A small contrastive image-text model, trained from scratch: 64-pixel images, text encoder width 256.
Rows from block 2 of the text encoder of a small contrastive image-text model, named by matrix and row number. Rows with one number within an expert belong to one neuron, the router's apart. Each number is 500 + 40 x the weight over its row's rms, rounded and kept within 0 to 999. All counts start at 0. Numbers have three digits each.
Before each expert's rows are labels from the 100 texts, of 14848, where the router gives the expert most weight on average: "tokens" is the input token at the peak. Only what is clearly more common there than usual is listed. The data: flat shapes of many kinds, plain or patterned, on busy backdrops. In brackets: how many of the 100.
# router: router (text_encoder.blocks.2.mlp.router.weight, 8x256, trained with AdamW), inputs 0-127
# up: expert up (text_encoder.blocks.2.mlp.up, 8x64x256), inputs 0-127
# down: expert down (text_encoder.blocks.2.mlp.down, 8x256x64, transposed), outputs 0-127

# expert 5
tokens: "r" (25); "c" (16); "d" (13)
router.5:544426544497524470436533505454470509485495473475524560547584507522536503507472551579570493509450528497463500533521536539545403524545518424534490461469517433497494480494550457590486495511439487534433500455523470471486474553538469440496519478498496575491511480536514485522485536546480527526464586544461457525497515492587534536498485505555442447495540492459555504537576516486553438557514
up.3:436520505566486516479475458438515456586550508482523548475517455492504524567526480536511483402460461518523517533502438466531543508478579504504473491476483479423544490450459455595478473522512444523491513531510557521521529456472502445480476518517467517462461511535472484542506468511458602499496490497477439477408516510609500511455499545509527457447476492520498533467478568641476533475552
down.3:482510498510495528457525436482461493504450494400523491460500533541508438458521469553405575502448507494554516546529507517517517466521551445517481485524587497576444474588501537525452475529450467453479610514435524471484480562438505545536532547483489510545519506461456474519456559413540510503504494470521488447477515493480539508465413507501546458489461470487504529501582514511449536526433
up.4:490514462543526475451424459555564510542520483460499555459511494557490532493462501477506528559420509541506480480504465469465493510483500569495514527454533510483464453453471489423479490468577497523464487524466530520466471497555495679536516543497541483519510545542456501505494508467483450528582526475449453500510531508486508520478492456462541539502472569492535465505539556469477547523566
down.4:531494500526478541512557483474461452470570474459563431495539474516512523435486438550519482514500522422417479534489525455462491436521541443441532512506513416583466506523488475488513527562529530516500489515452497487430493551464514488468475510481559505535518412511511483419472513538426490501466514547549471559460474467508451482537437517496514441550572429491526485559451526482527514535499
up.5:519456516501512431469551521434473478559515516490525483442549498495440511439492492542437557455426496528488438523477504494466481529489472573486440516502494554467440492532519529529531522505478529574520477552476516505460485476413547571515460499566473502459546501528494510471417458486460502516423449448538565523563572463496595568447485497533496543458473435478444490484602499508379545466446
down.5:485456536470478495579491474522531434524446528515402479482486521470506480506542398509442492499501499512543482507477443452494492538545498506548515510523518619458531457531491613476532514518452540529538457478510447510504537482433481424498505444448525485477456535476465521462488503508535557551427469534488440497520457477514489501505490513547505435516469518541468498529472501499468482531515
up.6:470461408486548515510474536494561469550437500507528526534531527476493472545506504574467501561536508431515454546442557490532490469538547505472508525430506523491550466516469500499484495508449421422493542478491448520483503476510525430508449501542555488480476434506496511550467559468599567520500497400486465538521530562503540590544539481441495505489479494583497493571495490433541428579501
down.6:472545513473457522533475489532561491472515513452549504478462390506451533459552483536534533435478531451471522491511395469535480460566475414523544497513587521484478478382505500451533516499468488552516458587473493564508495537506459477493456483536463558544432545463441493454511504497468467509503576477481503496541522459570446516468483504504508558487464570475447561501523452489462507479584
up.7:521566563496509432491508513489414445532511465562487521523484493556544501426545491430440463546421533511509529510450544421534520542438515500511529550484465522487450508526534473503511526553423468433554479579528494475522502493434486423513510435496553594519488509483497504471530470427501464507458468449537435523521491526554459441440508493516549465500489491500495530489538483486490430524450
down.7:473492567433504502502527560578438475552510537540545501475489458432557459509521437512492512463520495477489513564492454473489429487523484490497547516454434494450475503490557495546539462463533534478502459509470437490514531535492464514540466540486516508498476432587583445462442517488501608482488466473520501471516485495492452529465468471517556546530485579469543516577492457432503513465542
up.8:536467520473612520528477547502526489526481507457537440449507509493466461540490561483492482487447460487466459475493502407545529432509494539473497534549503458489516533519421470456525504516510445493508557443507454530520540481538628471487508434572506498499445500530519465498495462479499490564477499510437509506468437497508463531518460440566539502449530501559504477523520501546519600485480
down.8:517479477461514512465494493582550547445471486557492415544523491554470492522547461502432530476519519543513401515574432530597479429503447506498460480497460526448546505533472479507488473526450485476531411489460466495530512433509574498491539503493463540531508463516535520452569507482516495519522529587486567556485462471499506478463472572484582445501482435504487546528547574458528515513552

# expert 0
tokens: "i" (18); "r" (17); "p" (16); "u" (13)
router.0:483503418498508418520469527511501461504555519432441581408509521482485489564481512536507514530542547529519508469527489501476532512460472472502499472528484539545470536442480527480462450467496472532500475425567483461543443467410536529465478591551459516411507471528575450587543565529513493478476514505435506491520559528493477487479502528464422485454483558525520472515526475499451487518498
up.3:550525529462521488449517494461498501576592462553498552414537435414408487501447505587492568516535524540396510478438551498520472442549478519571532483448551516489537522494564495553550471491489539533580504540436432450544513506541456461447480527425527529472501469512473479501497521450536447515595506519550551503497480483481496506494510506465496503532524476408468487509508517531490407518571
down.3:468468567499410461502526540544562496532479486568559495474501482439444577515493499493545576539464529512490479529459517555514451569492514509519424570457561511429468518438506476504477479455548497514506523494573529523443422437479484448527531423548543547531421529443484503452528499478552525459457515495481534477475478509479454461480505514478412510503494487494404547482508500445459481544463
up.4:535525519464497473493453470489513514506529497503395547544582558530469484494440572490553502533508385529470464558511474517545521544460477517498438524590451487528486406430418541450550510497469475570501522483512578532481483472432531532394483494496464484461524488523484517549525476515520477576528514537472575441555542523504495492497497543469494517470481526444476456490483515523459433479538
down.4:467509585508515480551597476568510535497516492482540460504545546460467585522489529466558512508518559481546473491493426485593502440498602523527585551565497495547479477549520457529509480534498440540472531487488519496490511474497571485490444514457502501488509511427467522512420513612506486440524441508449567487468500561546499510527535463520535469430565484475573519440498472480507568470490
up.5:493520498480507543500556435472505463550465437525464455583515504516460479559409465444521568486513504455487488484559541473468458444490507489577429578505437546551491543531438536530446467497498479463487466561473501523541475494490535474525496404515507516520498413537505509410570553480470529522491609494467481561482458463434509474508466427549495425499477476448468525507560456480508460535499
down.5:465535492457453494514573507458442495490589485528560526496616455517436508500515453547506499579528465540536536541451463536500497477520472478469398516514489458545590569489444491508545465466521481522524528556512484483452574502525485461481500514556461458535512461431456470524463474551487457492514434490526486499565506520474506508540500533447464596516501458550435470561427560497547469457491
up.6:527554424448548511509481474519432452520462426507439542563439411517482450525495470503476547460471538548524533544485531472509508546464513462481447519482457447511484545533539534537534471476543415583477453537498482561499519514440526459475483471460603494581483484500428518467481415470482481516513454506435517487496515520516493558512488463500506489503484497467542496564525539483482471519528
down.6:482477481427569430532499577557468527523412423543474464568541514473473564539478501528480492471523542540497457396472496522503538495507424490443515557509503495480429461544429511518492456498497542482474488548474546433524525506486485515511457496471499539511476511425469573485525492500497549487505496541491505461493528505471461455502524522498489508461493564437515465544499521424409475521463
up.7:439586486566550521462580460529608561482572579512447474573488544463521477473480449582458468447428480539472519426498462500528511496456456595420448494518540544519482452497555502556486532486510548446493474466524445491472514477512470477499458503584463506555501497523534503507481501488472506497508481416507512535498543489500538539518415526538495509507504517471544475507497511509482432529451
down.7:495567507569483508496493400512546477408419537432414422518491486489515535568517506461484483481460511435367469504469483541528424563585526565543542505489491470505540493503476484553529523443525506498467492472452495517580521495447494518495473515545462448494567561477568574567507520496592511516457555448456455520466490449498446492582444502504470522413506523507483467510467463464514481541558
up.8:431474542443469542492525397583503523533509527496518519492469450470496503473474510489497501505448477488483552486476459451547454504516414571494530591465522490455549450468520506522408464517487512536530559526487526547527450583532442468536496478457490493511519495514501496449541534560524478454468453492486547486527464528412431470554509525473500483492483417525524542478493519464489557448476
down.8:499532483493520444541520455503572526475444483495480553514466534455501464508546526500524541490493413576468515548554433426432502541531538484443533509499487489468521453489532440451483527491459476481544548542574481457512539481541516564470579453474508520511446513469506488424491581489416535457516549471490507498495463503466501547512525523361510509489512480496417498480501482500453499554496

# expert 6
tokens: "d" (34); "o" (23); "r" (21); "c" (13)
router.6:514463491458475451540554484549519512518471463488480465502521502491482564598551480468510510570505563456420474531443519413503387567495527481535461479457475530514498516570483525542530558537564475491516497521466494592470471445489458541518501453431566541479488491483471524567492450481510548521474508503478468546539580493421426533564531522503490516539531496487539456420493495455473481464487
up.3:486558516505474439456487480508417499487465482578456489500507473459589555430493478490513490576507497486525453431492537433505465497486505494509500614398484501479417493544538483483457573458534531497483465540479467490528546469585507522568465494497476571550557523507422476467490486455522556490457514485488529527480478431484505515553473525530525482522561484454524561425529404500542467570510
down.3:466489489458571516547548495476481425517506498488507462534534424495465468531531476563422477513540437461504447531506484539500545525483535495473432542441462611456466436367533544453497461494519445481516453484423475459452429548545526450530566519508437471507490523536469456451503586485548492456512496484489426505533487528551536487474493558518504560535430508521540505553535471595442599508512
up.4:514448515496476544525453468510480499464563535494502477462440517536449523496511514579570562445521446509463480529483445599582451435512559455489530420506474541555546498518493512514455430412463466528482506547467537500545493505458446479506553534526548620518515452520510476484487492546573421514482521570466467525494507455500594465497500545543468506489486457548486465525517516489534402537471
down.4:585522530459464535558535441497471481565536534432531495562452509456422544482584526520506492528542460534508474506548539528463502411561493571461496455539554497557549513457529485490555490490486461503489484496530471494473515425448520497504508457429465452505532476523499576510415529459502542461433476491504505501499454489481464496453492499518508547574521486503471508555503417541538481495508
up.5:491542488432500423499488497572546485491567549546461484544453532484501447508518470485507448527463485468498492453520476460556488468483513483545565484550500449589536576473481488601537448477392476540565473459500555537530485509512511543457499531476510485510521489489531593525502485456525521497521454493488517488517479560563504554446545503573515509530491497474471475433458529513513501481492
down.5:483453533525486532500464441466545506482446479517543541513470507520438528476517506476524428495452506501528555473535505513472513512521445486408576517454539493499430426530547500545491519545502524546470510558529524576531568516485505508440511482511510527507534510423518543528443486489516493483534515517464506450437512450420559492531499485517495479478479577517514540481577538490491517499500
up.6:477429485519543532544538571496501577462503529493558489452496476522444545511540592546459456527442487562607470533462481442490510542511555468397520537453524498536469527522477484472496538514529488527479509535494473520542499496515478442495451474528487456533520480484491447520412488491470422581493470616495500517525501499507478521491515562431454437384568534487464406547541525464477569504512
down.6:453487467447544466482491586485503450505557497461484484449478456579520456463504429492594509460478485454490499518491490606519552479543506424499632515550524523474475509535448501517505576548457520478513502477478484509539564484538535524459465480481489533453497528537542524448502461538503469532540422481537505482513491446518516494446525556485546473477505477529583578427444474507488518457482
up.7:523508487538469440439498552453481533513481521506510535521522526471464460512510501451510441497510393529444536499450521513554499449492538561497515560493531548506552516557521487574524529496539489491475485503447552533489544522493521514472470506432472441498467533458417480580542507449515398420523530454528488514512521454517411512512534582485451509540511549446558535522471465528493555490483
down.7:522473502486502488525447546527511477444486550519506482442566480443537475584477544490497485554464514471566443454568516492551478450439472480507544462504499499528468453526532570521533479600519447474548508490514468547484494502513512504463545427505457495446607510480525470472482499509608554453525536564496556530411444554508482515495491434513539516515472499514501486541514482512483512454537
up.8:514497560537506477565475456464458554531538414516521568494460547482465505537512465528506457430518504495481530510510513477489453543547482486502494461542455506470591526499491495494381442507475483515515550487517503492529512509462489563467433451576478521492515516500489544493513460481475517573483595461500454480447530441533531522502524398476476571542510458502503515467511452503510541556539
down.8:477470561468496478466526475513480518466524504524520551544488539493578527514476539435452515490477481524517517492573552483492499443543479518436502424504554445559502472452517508469565468431496527476510490490511421529424549493499473514618474474508547521493428509475460510445507537517519498458501514465578535519521535519439477486474479501478512566430494491523471479500630477453484547500531

# expert 4
tokens: "i" (53); "m" (30); "g" (15)
router.4:490455587465468441532509478527425437524493527452549470511544420442527545405537515582468506515461518497526504530392489507427447521558530567585475492475530565508541486567540502483497512475504479480577502498492448567471504427506484486540508488512475466535524500531472495415493430515517472489532534542494484459489501462462499488531458547546490582483517474533519525468540451494431503490472
up.3:491585407461475503479460537418481484612471548448453464506596514441530484556453557513512470510463518488452463534559510536570549472543480518489411564485521524467470506521470465556550578518421490478542541484491564483488497484485488516517438489554563549490468499496513534495522500519536419584462533597552556496504497484516487506446515469544484470476512502503489424497465424514577470505486
down.3:447522537434458437481462475434461467533627499486490525503528445540462520523488583498425524462489609531493501518543499499465535551467531401492438530477568534523500523566475481444477456511558530443486493491535544515470531421486504509538467456405443505576469514503492558501445547524487470504450575463432528544541547424484501543455461481511509554413525478579468538463484420522486553576512
up.4:566569535581482581483502547561523531454528522495497462484465432511485481449540534459490550512469464476509487499462403526584564517471556559472544526560450516515520577507494538441518540523434528511571484499540507519550523474566438479432499433559538473523449453422526520532474494499483467481500481492460508512467517484475545590541551515530445444503418492552522471468479512576441438556490
down.4:472522532535560473562470506489520543434459465543439437489458561490506452539510479506565459476438495497530512515424571486490556503564438519526503466480528421485473461492482488486446512445420497547544537449517539523467496509451547508465523589533523556468526564504558535511479481521513487507433513525455536517554515522556517504465504547571436478518429508455487536451453460480521547512481
up.5:493455496545511463514515513495491537404500479542462510523524476550489465508407518533549499495554443529471497564502503525543471529446506506509478551485502526521564509474523483495526560536509517433409511503506475473468515532566485440497452567511499471534452497511542431516539507447468540535443523471546593453530508503539521424492469469450540462520520538476524565544567562546531501436459
down.5:444569507474508587461489514468448529527507444530463534447513501534493527511555462476508549478483540536467447533506510461488514515513530471515495427556529565456498559513552463478465550435441511453421546427546490493492464517517472464519493497539499452553474524482425452500497427495490544545493468537508523575450537451476483544487493431549507531479505478482499516468440509465529520464479
up.6:532480485446451515529481425582522383485574469448556472516508455461493511568483477509421493486534556531447520570400477539462517515523491509574504503448547446539517522477516449531545540450491432477517501537462504524447512478550524452519496438497501493433497466523488487514435480561544522488526520495541551515476472515488457443492497429530473570446541518522583505494486535550499488484491
down.6:462541457609435537418571580479510507507487541519482539415501462544505496473471552461521470538580463402502466457521472537522417497443521504490528531530422566536466525520465532479486416561554490520453525493498552511464456528535534491561513528577527529531488551459469563449477519497473498558478497596485489534509468551575525506470502499464551491511455503500494508466468474491529513479459
up.7:560432474550435543446572538479580502492474565446498485462473440481527505502549493538586457495448463547527535512577460475501466491523507557508487424488459536532572474573513544442516564494592466464468466484513444525521538519529491477452548481530525473539532491462572431511470530456563427508509462483525496480509544532562501497519524488515508496459531449484488482540462473480478509524483
down.7:526484505501492457524476452488462511450548483549504509492419544461500497511473470445484530530570578470449534440436471417442572500525570538508524497568514476570474515534493458485408455499478538549486410423482551491548498527474523492479538503546484460525519499497524523524509488529499456430508501442539482476552462449466453413552463506559474431546477502557498531490510528522550502481543
up.8:458445531483445504536504545540431550382618456520515488481478507487525493483448470532477542547505457549448544531457441479482449516518508504604498481510458515486558540496495471517472468514512526476457519493500496540535529493509478537457516524502528524495444449480502526518493491598508479408455568462478585526474504553466426570466523489507524473515534508535435570473485491412496553492513
down.8:526491448450500509500480430477506525492485486454458503462466484573527504544531488536560528513470523445526496536536515434511545544503493537532567498444536475560516499509444506480457545515531510436486440488514527565533486447530490474546536530483422492501492481514553545531480490534469531490491513549398478477483501484528528482420492467465430551557492389487523496446425500502512494535541

# expert 3
tokens: "l" (42); "t" (21); "x" (8); "d" (7)
router.3:474540472517485436566483562501509471557575533545444454509487557532427524499489486466504536520460491536483465498481454417456416463485575507558468585495469480506500533499465444457585566522487487470550476540494487607411488556491494548529430479505508508499484523482493461502483471499502447596529519523428512489543490481445452546510504470523429559484559477517496455528480457459481465499556
up.3:455516494467511460520476485520524545523471525460423518541389500468449493481528516488529489511528431542454478477490525451539536488447510471518585546466504436489554465459550458477461522553487496527473440518499489498592485531538499492436483492553465470464511510490505458533509485434529503478542538467491547495501524488521495535525455475478576447413531501512533462488464535480493519499561
down.3:523504451513440502528530516511460419534494492468433515462464534471504461526458510512485491514559519481519547550453552483524525494559485440490551439521474466431487604539490506463477548512508534486509433508489528445463458466467534523491574506547580523506486413565516508480557526541534416474548524544507453500577467487579559480520464474550552565570481538477473444613503421530467493503522
up.4:509473489517461471515485497523508546462476453510508461539501506564468500553517449534561495504446566475498478567440511521543476439507494502541505487440483556487523524427527493520511500478488487469494510517483447474503479500531487489464510457560508483507506494483503469437522619515478530508538524475480443427526495457528631517471493441477498470518518471555546539461502467486549494453510
down.4:491457462409467455492515450482459480523501553472536533523496472502560556554515544477510547517512470485513474533465491501507445474504423510496546460534523470475482483532496486533488529511498514500515429513540557530515547482540486459510517481526499526484496432442498570434480552463482522514480517454393533513495412480437569514470512471562517525485518495473529556464510493530533470455559
up.5:424532484540535484489518482472515447450483487502435491490489538490488495575450535437480544359505573523477540495450502450537495477561525507431512519515474508548510576500514444500521499498476523521443476486464510519524537524508498484536561477521446460535460515509524490504442603473516492472460455528535439453477487499527505488470474522536518533543485554497576570480509561488534522495501
down.5:486509466514468546493467451545501542467510522470462442480483539459460501514540592467470555578558515498427438470546557495434449552494505499450487503484524570474566480500559476514492573461482493465433532502533538507496474444496503526424489467490524597483504496463497571534522571531490559500503494475532505427467613521525499492492509511492431492531489540448454462604521517534534496517521
up.6:555472441481448461502457604486526498480542471544450470501536556503413459440485482395506523539466503507575476470497473427495481471413510528482495512452423543500480515579483529493542513480527507488471473472511494549504515471484499494480464524547476529527519525449576501541496529578443497557443495530516518453404490550509415573488538542501502465461499522506495479506437506441515476494517
down.6:530486449498432493490531488493516479502462528503486540552570490525554547535495471539443479502443434465502507461467509445480487475542484452481533451544483525587559488504497520549450550496563498449512475540518413556531493506476519463463506587488492533471482460530531539441552509477483561424512555502461444476528462403545473455497468541531537481524492507598483533470520448484531516505464
up.7:512476558495539487470533464545470490429444466562520543490525439505521557495563411520509449444453460471497459550461423531505442524544482460523462545488496543481558561537494487496462459440522465432469469401505485517412487459477444581492504542469536540489510524545548540490466537509484548531512515510463542485498510496455434466451490548506462483526591575532488519433495495493466621464518
down.7:483482430493432577518501523468487579478520503507443459461490447564451435500439520499481519524498542522523527518512488534494452512534459477504531426523535510535480459519492498517510505502517516522520510475495555527484539472465513555493546548505486478491458508371482550541481467509544576491508478496499536518525521501462533540484410622448470481466540501493563538499495532406491599496431
up.8:513432553464483471499469448484470497525433517453544474521487528494537496571500517639460517548488479467458470515443490515544422538460517493535469496487546434489460502493484530497514555527452509419469458507525512519575450564521515471573482555489560527428577521518524539426475565498481501469498518516480512470521532460484489550511490492489489526494426477552506527453474487491504461538464
down.8:529502477429467488523489470516464469558498504530476562504518465488481499434517525439470481483472513482560587511509501484498503493468457473496551524485504521497573550499479489461509491414471520543515458461438490524450540512597522510476489534567516543516509478501483477542476467503529474572478517539510436464527494602510558495467428511397536523510501482484514419485452483515400508457528

# expert 1
tokens: "c" (74); "x" (25)
router.1:539535553488475461503464530489511424540509522484447506515454480525480451533493466541430551515470519578531492432499511538423553525477507501584489455522358541453551520484447516485549561522544446510505492539497427521471464476470483486443438534522476526468487445551490482451521462534557579608511500588456477539527519507531505479486481514524505567473495551487451461562522486477469446542491
up.3:566586536537553485538562469443487496444456426522548486442579518528506472570496496473420523515526536501498506500480399457477512512532474444524465512530507487521458494430533457502506504465534519512545541453477514527506484506481511506556502579515555571512513514503488465473525571435548508551507466484484496465513438507505513409574495472465475474462469572540570493469480479502485576468504
down.3:510504469527491500547483465507426470491494506560523501467526523574500574492533506522511491525453489528448432519537516507523559503505459462535573492545530492515469492537540461490475443563460452497492441557409492530456467499504562381514469462485527499458530494474501512502430462517512491437503494467548527515561473487482538445498462446507454615561479514522565514428547523551497469523480
up.4:502554511524498475536496501481453508523447417491512440544528499464488512495517537475478533500524471519521491510471472507533451482546483487497539474488427498499474532416440505502505506525568464575539507540525538547432476475497523505502534405426447521510553526432543440494494533488461497605459542525492521516588439536522427476521455509467488489512521495558483540567566545533496546495525
down.4:457491467512503451476477449465463467497570467476477475443506537528561512585419436475549485505517463451517588472533404454549518594427463506474511511487503542524535562506510465511367519472517512485549472511571563482488553450544528550524512527530528525470482541431497570487508512458504495542493557464531516482495460511461534521497487506490527571456517495546515491436468482450525471460569
up.5:474519508459441488489431532548465442442557464516511477565508460523459530474413543531518544546528571561432543500568465522500497526522498504446463505445512538499461495434498452555583445531626512472540489456454523572532501486466467483510414521540549555504450472522530451565470531432488470456528487490494590514500552545476429553553512533538508507550512497505559514558457525473506456493502
down.5:470375493567508496479498484488505487490471467534478521490480515567517549462577454513548461459496551473526498483540483543456536542509507502486505474498505565550483470529477551490482521537484470522536475519484412497441416519531467471440568499465476536472512484564523500486453480448489483482471422504468489516568499503538563463536499523517465451514511447537558505564515555507511444493444
up.6:546510476429497470484511449494520472572465435573460511474543469538465480498509535414491518491450518444420497551474441469527520486497526474458580530502473429409511547490469475490476533624503525595453445523473497484501391515552474488506503483495487418505475499440493451444478445532495540466514485485482464476506464479529502525515437555522514536567510551465454520526476502494482469490539
down.6:497376546482551531463557511490527497455493516529495462468536449487497411444519534428508496514491547512489466470474499512445489471537446504550469469545493561582467480520454391581488424445499501553483529455471494495539435504508538475514578424477499526477548405512444457465481466508516491505490551455519458525557551462533475469484498476541471493523546519553444521517482501520472500563516
up.59:542529495517436523497542494516482555555446529505508524516499512509519503530437458462515459509497462539467539502470508421481513512540493495463503482457472546483424548453505447454557523545496432405528507472515508478579465547485483512463500478458507458528488483516473556519562540516497555562418485620475438503469386475509438487494483554518521572389530468447501539547461496471531561469553
down.59:563474468457490498539421593534549410455544529514514454580587555539465510477497461468555473461498419509455575445500551440485502531533492498472552538467518460464496493595462433428499489476538543528473433495494452502492526509488463503525503501524517480487552534609459531442470482434501435485465458521475456481413586533501474546493587550505432494526507525475486515441556477511535493566501
up.60:496516462547498466553508531485479587518563545536547527545524511467515399530517552542452512539524419500540490463474464501457434454537459479475511487482431496553472469515453478508511491554427563468528493417562568492459475517539511493493491475543477466451444494489506545467517462452503484490490455529530456484461561557542471509467528455518524572425505493466503466469509460482569486444514
down.60:516492433432519568441505463524469451478431518522443588502487537459496535527478421422540492511517554515472555469497446500409546535465535458516570527587428516615516498457470501502487459486553548495448467528458489494523407518496449545449500517492491534469510529460443526487525469471456450497470561496489432524436494504575523467502442515523513472499526524495439508484550530485432512548466

# expert 7
tokens: "h" (75); "w" (8)
router.7:546525533482497494518481478519573465517490519562499548440470482513520458444477427554536534430532436457441518449506491442511472515508502549519476487495481483471473521536496469553523508485496457506512532548550468478482501505470510472529520466507515471450382549469463429506558496566513434464523461519426580456473452575469498542590503536451467533471536519508414503518538533473498474550536
up.3:493516485492482539505529486487514520504453516551478464512504504475492517512474442546558517472551521470578469430567549475497496514544506442544467581523457465496413525506475558483547466513563487474439493534562513530434476490475527472488559483522472459458470532444584519538414523385494464534495476497459456468555479459473511522453503515483520574515497490516548494493520506485569483477504
down.3:460530493498546525554470512461521451459518492457542565554522471517469557539442483532478482547501536596498578505468443551557470514433480506501464509549472472494538496537468459490490460541521493504468498474449425506525410496545509490458581560521494510504514495523496476417553493502512431529533529540519511401456477457498567489582530562450450529498494461433385468480464480495532493527543
up.4:535480511572561488517480534523501460596508599526487489502491521557477514483442488534468507497497470483468531491560495494454605551560476522482565502508515524451588523522551509493458506474537546452490523536515507482442431537526548476490498466580448482455452519511531505499482546496503553526463489514557488502527525556572414495481461484456537449541480498507540480492498503463482442539419
down.4:562541502486512498551467462520510486506475534436498506504526512512460489473550540445563428522451400529519515442483465553487426577530522478516535472581501491501503506528506452545430544493446605467593461468462435568445557501426497475435509446567514529542474479403516420518501548457532498566565506510483448506580519510556451487515456498467491428524502478556408456526476499490531474509439
up.5:515490514512471541502504512464497512556486485440547453514502524529530440423530484484489495550526518521515530476442521453445527495456500500487475495522468542557460565535524576461500464449483519454478551489515515467579457574417504492501469533446546464509549489517423546494506538453507542430448548480482559445485558500519490469574512479570505446519505497534508552460505426455534506498385
down.5:517454520461539436507474499465515535437488513478452473446500519508540537534480467503453492469468494517483583528519434518471462516557524493534483468430559482553472534516469575505531555490528529483474467520442426498459453476556556518460560518546516506556455487502533480548477538464449464471460462527508505505606517452522456477557514524575513518565502469447533577569480449556537484532429
up.6:528489521534485447501503505525532516516462518569482469553496427570441477409514507382443484580484563532520505483431506442467496477554464529533557511526484502485473501511536432461477546486466516456521491561518442500537513551449501527465485468561544573476503481506556459465498509556483502518460484544520459452443486461521388513422515483468454502463483474524489488556523416498505429507556
down.6:535542640445461463483445473492540484585544481495493520509549502469594496522451442506490473489514518466499479559490439490501468488522480534477471487446474552485569502522449496582470530565527572472523515477515475503457469526476409452449527568505465501511556538548507435489555503459485502565512478524521475501482510522577492506477445500485524448457456497488524449422487509488400464528562
up.7:500483461504531501548562470480469508560536481545518451440477494530518541472491435440563500500541502584452503529490475520470552521501461528495531456549542502467506477478512504442545588460501487476578489526533535561508539482489474456487530563616508533367501463520521503571543551534529518537454447570588441474462473458480519444511478449550501487496563465490555518528510495481524506524583
down.7:480577460498391547485529452497465404491430530508496539473539456437544507410434473538487498478535571504539579478523529489508542468492575405416545520452518561548559479467475497519505494484446553484506508528483485450475547553559484557422489443501554453476476544511533471485494517505513470514444588507530435462463517515492429538521439519475477560497522494478473518501535537479534529538538
up.8:488472457460483556518562417492523495552467539438527569452439513500522540439558497473523478540505604501499511506522446470471493512526474514538534483530497471472430527493582481552513499533521517473514497439484519475497450457520457449484526548543459461507501460530511517475536384574526493482496437523444546544484508493485582439543514493464524531490593433534433456495564531508521470534430
down.8:457479489488514505473527524572487515534474454497482492511488461466477416494441536468588502429550482456502498517526526538560413447500588479463528518481539554490511454534538508440463494488572458461466485543545529483487499574472404557465528496472530537444507525498569499591538536519575415517557483515495565452531530538480550489554530475472612449498534545441488494518592528495480562476561